python train.py --decoder_attention=false --muon_scale="match_rms_adamw" --weight_decay=0.09
Rows from block 11 of the encoder of a small spectrogram VAE, named by matrix and row number. Rows with one number belong to one neuron. Each number is 500 + 50 x the weight over its row's rms, rounded and kept within 0 to 999. All counts start at 0. Numbers have three digits each.
After each neuron's rows are labels from the 100 clips, of 14976, where the neuron reaches its highest value: "top examples" is what is common among them; "lies over" is the class under the peak. Only what is clearly more common there than usual is listed. The data: short pieces for a synthesised band: melody, chords, bass and drums.
# fc1: MLP up (encoder.blocks.11.mlp.fc1.weight, 576x192), inputs 0-191
# fc2: MLP down (encoder.blocks.11.mlp.fc2.weight, 192x576, transposed), outputs 0-191

fc1.426:468478540553542506525478451586500525523496576561517533590548553522575552467575481507450502549524490508521416546554528533462471516516596478441550482494459527428602595547554498441456562464530412438460600501548563546438563486497556491553484483519513557571530499530652485509494553504545509538477479472454543490536524570505507547453431459547432506493482551580429501606596457558526489444544604466474530545542470547517545532490489471498503530534516545517483484408548515405549481499469541554347484379445507424463523452536456619523529602449504534580451566528489609512562485509511545508
fc2.426:529531405396503421521478462470469529490598536522530566500518558515458489493526489384567477439440521536439578479563487484499610563510493486552512509456525451387439454542476484437530443631531476585501493497489532474500438543486534469544466494440567557537485519467511551530509494425543500461595495544427510486448495513487524467577506492427502556447499491517491515539489487545478471568531531508514520463437597569468446487475540503504519537507453567525505469585458508591564522508455550271341568522598476483458454545455514467539436486577532421572479589482462506469527442544540460479
top examples: thin (high-pass)
lies over: no chord

fc1.523:528454457478525557599462487539485516469518519488465496411597487584513435538479524536495479484584531510429510455485369428536483503523497367565410511394579510596491557518470520472486523508510451533475398603585502453475488565503516477437432542479510538644587517457523525497521489518474446476431450449497448387553434520458552468514520549574431551527503554556526538453547479456507527538515534485441624428483495472584527536484522515486496480442454486458446472546396529580551462445575444527479554488453494499488529547505517525441517540501578470395472473506522424611602560521497488549
fc2.523:563628448448496414441503453498507480546371504497468380498409545512524551458542567556467453491471565482342453564428576465469485558507565559473563486514575508606441488491521509620564534549445474593518501414487596545513497470489496450484518486488587524452531499483506551502441534550445524462509549441507498505439451450477474472548539508480517551570505496504523407591518439461495504452481504561510476457499396463426477476504524554460461425497477520535491577438521538561585527557525568463671499406464535519514469501451528444529450477496516500560524502454488529487442415480508500410
top examples: square lead
lies over: no chord

fc1.187:503525556584518529481433503437527495410525523555545585529506543549608503563568545560551472553390552462450450487489505493481467558541534543502488446493517547459598485619473421544513566494499529551546508366458475573493598444591402528580502525469414499494554455507549502535494417514458530477460504519505403400507525465497507509595471444482464509429557520512427540564404500582565427557481485430561471570514484451512524463536502571449565503389470469505479525446405494453563544556522548522450483480504509531464484459524508525568487642419583535482510482444527535544494440475565500508
fc2.187:499474426685403552517450509513539495482514475430429566431469496489474477512421516594464507456531617549461512517483552522485528461556564541484361418493660513516443426446479468497454542478499453432581470412524538457511542514462454479577414539489502480539561454476500534552469577492517511564441522534484488542536508572452496485469424548547474574385490456592484467433559479485572484456537451511480453554494522409442481461579548469534538429506582534548484541470568468409563489492476526582411585455482517512460460485562481435547526568522489542511507499540453493569503534483505539463
top examples: quiet level
lies over: no chord

fc1.372:526406580417484548481609448473580503571536533550504570446497521517477503467556585537452575501559563522553562550444531517545487489555551507544534537500523492489569539491440455541497557407461568496585545485566456433487533520540536568431477536497630454564509546571529555499382469598493513481508434499461549485549574490520558535462500533515516513488518526540556509586469558530598461383488486614511469629477536513553525589467447529511538521544544463544450531457537535391543515575545508586532521520497486528522507472487551519488565618533446593421550521556556472477521524478596461525
fc2.372:554567448403459441459466471470552447509461461499430465590500445476592520577546522556474514532480442502401489502455475491475524496504513381527492549554493496575408505471416571506511525431526537477482457609455468515425522528533495353452549503515484420416478507491393509484587508491510486505523589541535479524506422522551458475549569549443479466492436522440462478415487491505442531491615499379491531500582394515504485420476538551493505465501494524516587473523471513549569495490567544639647509474484522569541494554444584505529504478483486584394492455466555525518480498575526461512
top examples: thin (high-pass)
lies over: no chord

fc1.361:545552623504623506468515530509488589480543596590495471452535562522485516459482571488471526437506540504512518522484575559541474495519511630414494434466449523428571484498596430534434504529475494474555478445481553511502532469575555533527441499555632482424518496471567485519430567446465495461528459478523508489499522456452557539425497474511545524523475534520532470683516597553579473497450553618531504556491509613493483549455497562421506574565518519546618523480442559458521583568523561440494525563508526485513510514515476575482497537499532516558568518597495531514537380467463511484
fc2.361:549565421598450531533458516516497437503451445437403526566540439436637491538502484539505474470519448540439506500450485498435539497477437332573532526531615517566523521450444524491526547459504600506481513558499451574538567534537465429471535492492462509460558479543532508511492485527477495546497545548537449504564411548536532454508562488515472515466427510445417473313531502486422558494598488373489549467588360452509473448530487566503527446496553490529569533631484514575517500456525513516535467505487532502485471564457510450460474500532492569383493501448464520542531539530471461480
top examples: thin (high-pass)
lies over: no chord

fc1.500:475471443580438442495535370505537490528514551482550540490501482571501433448626525409521510413477491534472412505442449511550531387623515455523512450498527510461489511508452504550577503459535520494467494412536504503512493448520495600415477650475551516516434497522648487493543435480446554453580504540497478504574438463543431505394454482510500538560501500477486462537458548520427424581508550584568538497476599482521460515466530500481534474587452549502494476387494481654537553575453436484551523460518521484479529458555550523536506513464492500490576500571530529487479523626534468506
fc2.500:472490456499465472610546570494473636510559529498565488576592566537392525473510436497582556512466415499518496428507526435516526426531514467507462462438477476406601476512417468447492532543526431526485488512532472435486566517529524612546542538512520573514499548492476500573550441449478509539543475515405469467493543446436314517443518554526492511569436505514509509474533480447457495562471575549412522543489516525535491451458436536422515522520407524386503502397430488428538488547448415435420465527520489530575594550613501502476499564515513501506486523505506433543465484455462439581
top examples: vibraphone-like
lies over: no chord

fc1.66:475470568498470392484493390478454518541464404507477517439550445420460553500438563536428597494520470618553427447502487414547383485444459483445511548529488433343603485581328550445495508458490497502499500522530528522460578514419561532533462525479495492505475596467490433506493543512488454541549480504488487433482494541470555447523483548470557555535479438501440510580482460520480464425552491445474453524507589449436483606500474509437510534575510583568418555488522519487509488531445444488453545401474475576553446478472591577494479472450515525437495500564444450485547521529488466550
fc2.66:488466550512529402617474610535577534451525568502529514489530579530392481503460425612496456574455515499692594478486516516473470374462534486470468497523512481350467534533459486511469466522563522516467531429456445426476496534495518474480465558565407563530478406545597618573537458501528526516465487506459537462451495462525482525563516571485499500509469510441544485510439499495505462485506462557544514498477566517544494455510414427469478515447443460489567574484447482484394484492549509493389482474532553535513578524434446608470549589501459490591474460462495501519526456462497421508
top examples: thin (high-pass)
lies over: no chord

fc1.54:463511487476469499529475493622507568526455479488486586498512428488492541464558525534504466489509411486380448559444523485454503532487519462539514397397575514545543421522442549418514542458544559499534502535461467450393486454503604574403581501488632492538508533497434573561523436555479463481478572494473442502539412516589523493511505563473546551383502429452572466436489518619396554498465581523450529472559426395512513569535447470450457462531461524536585486545555472532561460450474468562555511509516438497516527557412550470505476512479556503479426565447526411519553507550472537479
fc2.54:478475491589473470571555537498505463549435553513478591441531498414546451469540516525466525463453426448523502501474548513487524489534518480515464399406510528510505457538469557440516516491552454504554484461630463496465575424397551519411456499494560519496469486473433455452626426398489552468537469417450519569513478441611494435477528561442471505499584436567477572478468539463529480398454413568472551503557483480490492514582525510438548518459567490576545501440470406470414461521517468452619502611502520485470486497547486602491587471476485473462535674522486502468536470462509470476
top examples: mains hum
lies over: no chord

fc1.169:495480555548464506481435561410470394452471477509639543561515429506527556488450506454444446545430498505595531496463509490515631488484488450451550539515456509542411531464442480423504527627536542468473483502545396501525512494537520538479513534548484538531539503570447463481471501480639599529556493381527524548505490470516482439489475418558523504422534483529441529425464495534440447536479509478510506445545511479517506367483481470535512491510503532480585488586549549525421515534507623485422485545514445525456508472468552374491355425470507524569444519403452476508388501497532547526
fc2.169:510523520404511549577554489506475456485426404470562438588427467500594515565479484360525573509561473418748541481535518489545514522428441564495513540558527463573408466456458555455523542520470535497465472502490525535541467499483464430474494421501540601335503526563382488477570596487515505455458515501515474549468478476540482470471443452489553435584512474511516442535465518522491518467466484490470575566534470548540512500485541434504496482489482518526563484504566466591560473530516602538579505512461438512453419497464559443461521415542496498414504502478485524457453505478497496473
top examples: crash cymbal; clipping; text has "clipped"
lies over: no chord

fc1.123:507525440502474578565445422555510473591395544398574569496463552501547502555521610453558456509495445503465409553527541532491454501511473595479544526422504469454582459608534484546448511469590508466495503385450549498516520435491477529540492414492559525607505459470472527485549471575568502519460428549531438475519576504520499568479543392569579455444541552562510382518501565551570534480496451478482459529498536511515538429513445482620463504479521496586505494463440521520529479493533544589434536501507503399459635556420505475602514498445513501565538598453510520506539498494537488475
fc2.123:513507400599447485440495678496497507541566532539435574429497490532443516479519458548460510483469528428464568524546577488476569416599502504513507477471516518415539541491529435453561471610504455395482492488436574434426460486480477508555506543478569423617566529486446422479552552470413508504453515530469438471508583494426449435504429452516449546393462467481508474546520424508496505473491439429524474563441565518545500538543590491520513529499510516497409557451506479552571501511517550501453543509451491529514357453535535532512487488597463575392528594485529481442504451492502567539
top examples: rumble
lies over: no chord

fc1.197:489520399478478515466461463480575366539520380406524507540488494537498552551541434537505519474535475536447490490491547423522577540435377490576505542510568374473616503521419584537568534482526576589385471535507458487525421441466515574546466521481494445461571444522489520507536458534560409514482521524531422489440405516585442490513485469492539503495475494483434438409512469593524570524493446442463537436561386461532517478490477515526536431501476406523473489413535441510563425457608430549480551478518479510473508539590486508500486554488505488511505467388511547474435538527519468447
fc2.197:509526471431496560501506529448496467482454445464520470594495446577457508497526569625466536389509469537492531495506573521427583508452377501503553554452534491584510461475486465483544490508500592395502494496514500433534517436546510559495398522471593437502558554525400523480383580622477472476565500473497498518549533499470399484427483540520500462523487431444442482511581481556530466414528524487470493550483526455545450450482532583505504473500509514533515532350530527500556508461576499615651566522419473428517443462469513479473450514582508557414529518483565450475471464541489404525
top examples: clipping; text has "clipped"
lies over: no chord

fc1.422:484507597386492623461506531539457620531574564563546511537500553478551528555513496529462532575450480485449495422483500511484505593490661470546533481535661516468509549458567514518501495485544550545548510588471469494490540456578506553501522533434559556573450493496652548510435457514527522502559484501464484479527495500512518547493481545577453574480504521580490525499556543485547424470532547423576517532547458452466514526413535522472555511507502474630519523473533489567632517500543518597472541455561508402576537555462502582504485573503523542468444626498502527492535526512561502474
fc2.422:529534539339476611539510507501524375455467440483489547508522506474486502478505505498528478510508430525357494485531450474463572501314467490489506537590445496500532479433464531476478598567492473570463423490531513542528504483523478454473488429552514473428515591460383468541456540455516538451573530503543481534519464511514588459455609555559561523469544483503465500362489509511470524558488553435496540504518429545472502468449486483550440528456455552495487462597527581549491514461516518560551443477440505528468500511542379411522444563464539487560439665504525532519503499515432537542
top examples: organ-like
lies over: no chord

fc1.541:467528494523580411501448442510384518533473511487524462573502500527534485502467554454393550480467461504525427524558468506468492538407499494464487420494421423524376457412515491448478410445490484546523473548446517539536466479455568535527550439451422455454422471442465476465589537393457527468560517510472489513397505521478481528494444441454498521495440404460505534625370483498421471545505485523539496478506593587414473554463433495363453490453426599531522525549492443588518480482502447583539469453436574560503482500498446522507412457473534450413456470523512453459551445445499449515
fc2.541:530436430556479494564447544517617429521480485430502586515478469457607566547438515510499512518576497549434471497465435500475535506429462380558473469445635500541477477469428468519525503456542466514463538527449384496483495464494449519411450553511464552447494487543569532455389533598558498538514484521536510459549479608539537446563562559468475507459434562437471496333445553509480517472595552456512466524533380393499507450512477463566525425522491552513531566538490493642555563493442458545520485472502470488556490517438523480501490501453411586442545481507529482518469532526465437484
top examples: clipping; text has "clipped"
lies over: no chord

fc1.553:491500500483506581489539494584473513548533540545557522502546386616571536502532529541565518530466531446401522566467538499492543542446556427585498478510624469525488377461534441455501535467624594554449391398501513495442432419514559516451490479452506557555445507457517524486520517515545496455543580412550447496542524525464448496509556504492502606449453445483522520526459470558410460559540524406481510549577368486449482493533517506516578422476519558481619501552477428605550407490501509575427487528443497459517511534463523450408501535499510550476491547430537548482534477528558498501
fc2.553:425486502610413584489509513559502485513537610525474521479487463454533436527527535549458567469517499484524500505474634491508500393433578503525451465440504511461470458467459501431534463433532470556454414399664509501483544517423554460514477493437602528464597477502388519427548533461463484580496479458493514549515477493502589480595548477462455509530548398518460576459484501437534611520531557535476495552552480478467510477559576451488556482455561489516523433464410430504528464543516546541464534565490526429456532474584556571426594497554523510423520611522431498524557436511503512491
top examples: mains hum
lies over: no chord

fc1.363:523480502616483551463517484522526494503450512473531534456388522557503515446623459633563456435578513514433521579428512480492426556522499557501543477536519544500487512571585461532487527496474580540486580478555485461499530475431470505496459500522547498500518555632512541540475558670446549561400485522554510492505573485531526481505520528461493421507547516524501419417554503490552536469491461556440493631533531522531540521529540493527557435523560449426500496457512545393535512570561478648599561485562410551447519430489546532526583543524453578473507471467510537501426468571532509484
fc2.363:522517451670490485543524518500534429494456461552464546538533505534559490532540460574461460539492454446214535487508493486472501441484510456493511519527585522594439524473513592474505572419515510484484497566474440495537549496536429440405505499519396410423446488503411525513515553537482502397485513479551480536471457515483534492492569487471514488476460492470469512449497484505454501459533485467534484505562534463504552465452454500496519478530442578503581477482478490446463522441471511647683474496554507566545508519456507455495500546455500557460513398418537495507431581483524494502
top examples: rimshot
lies over: no chord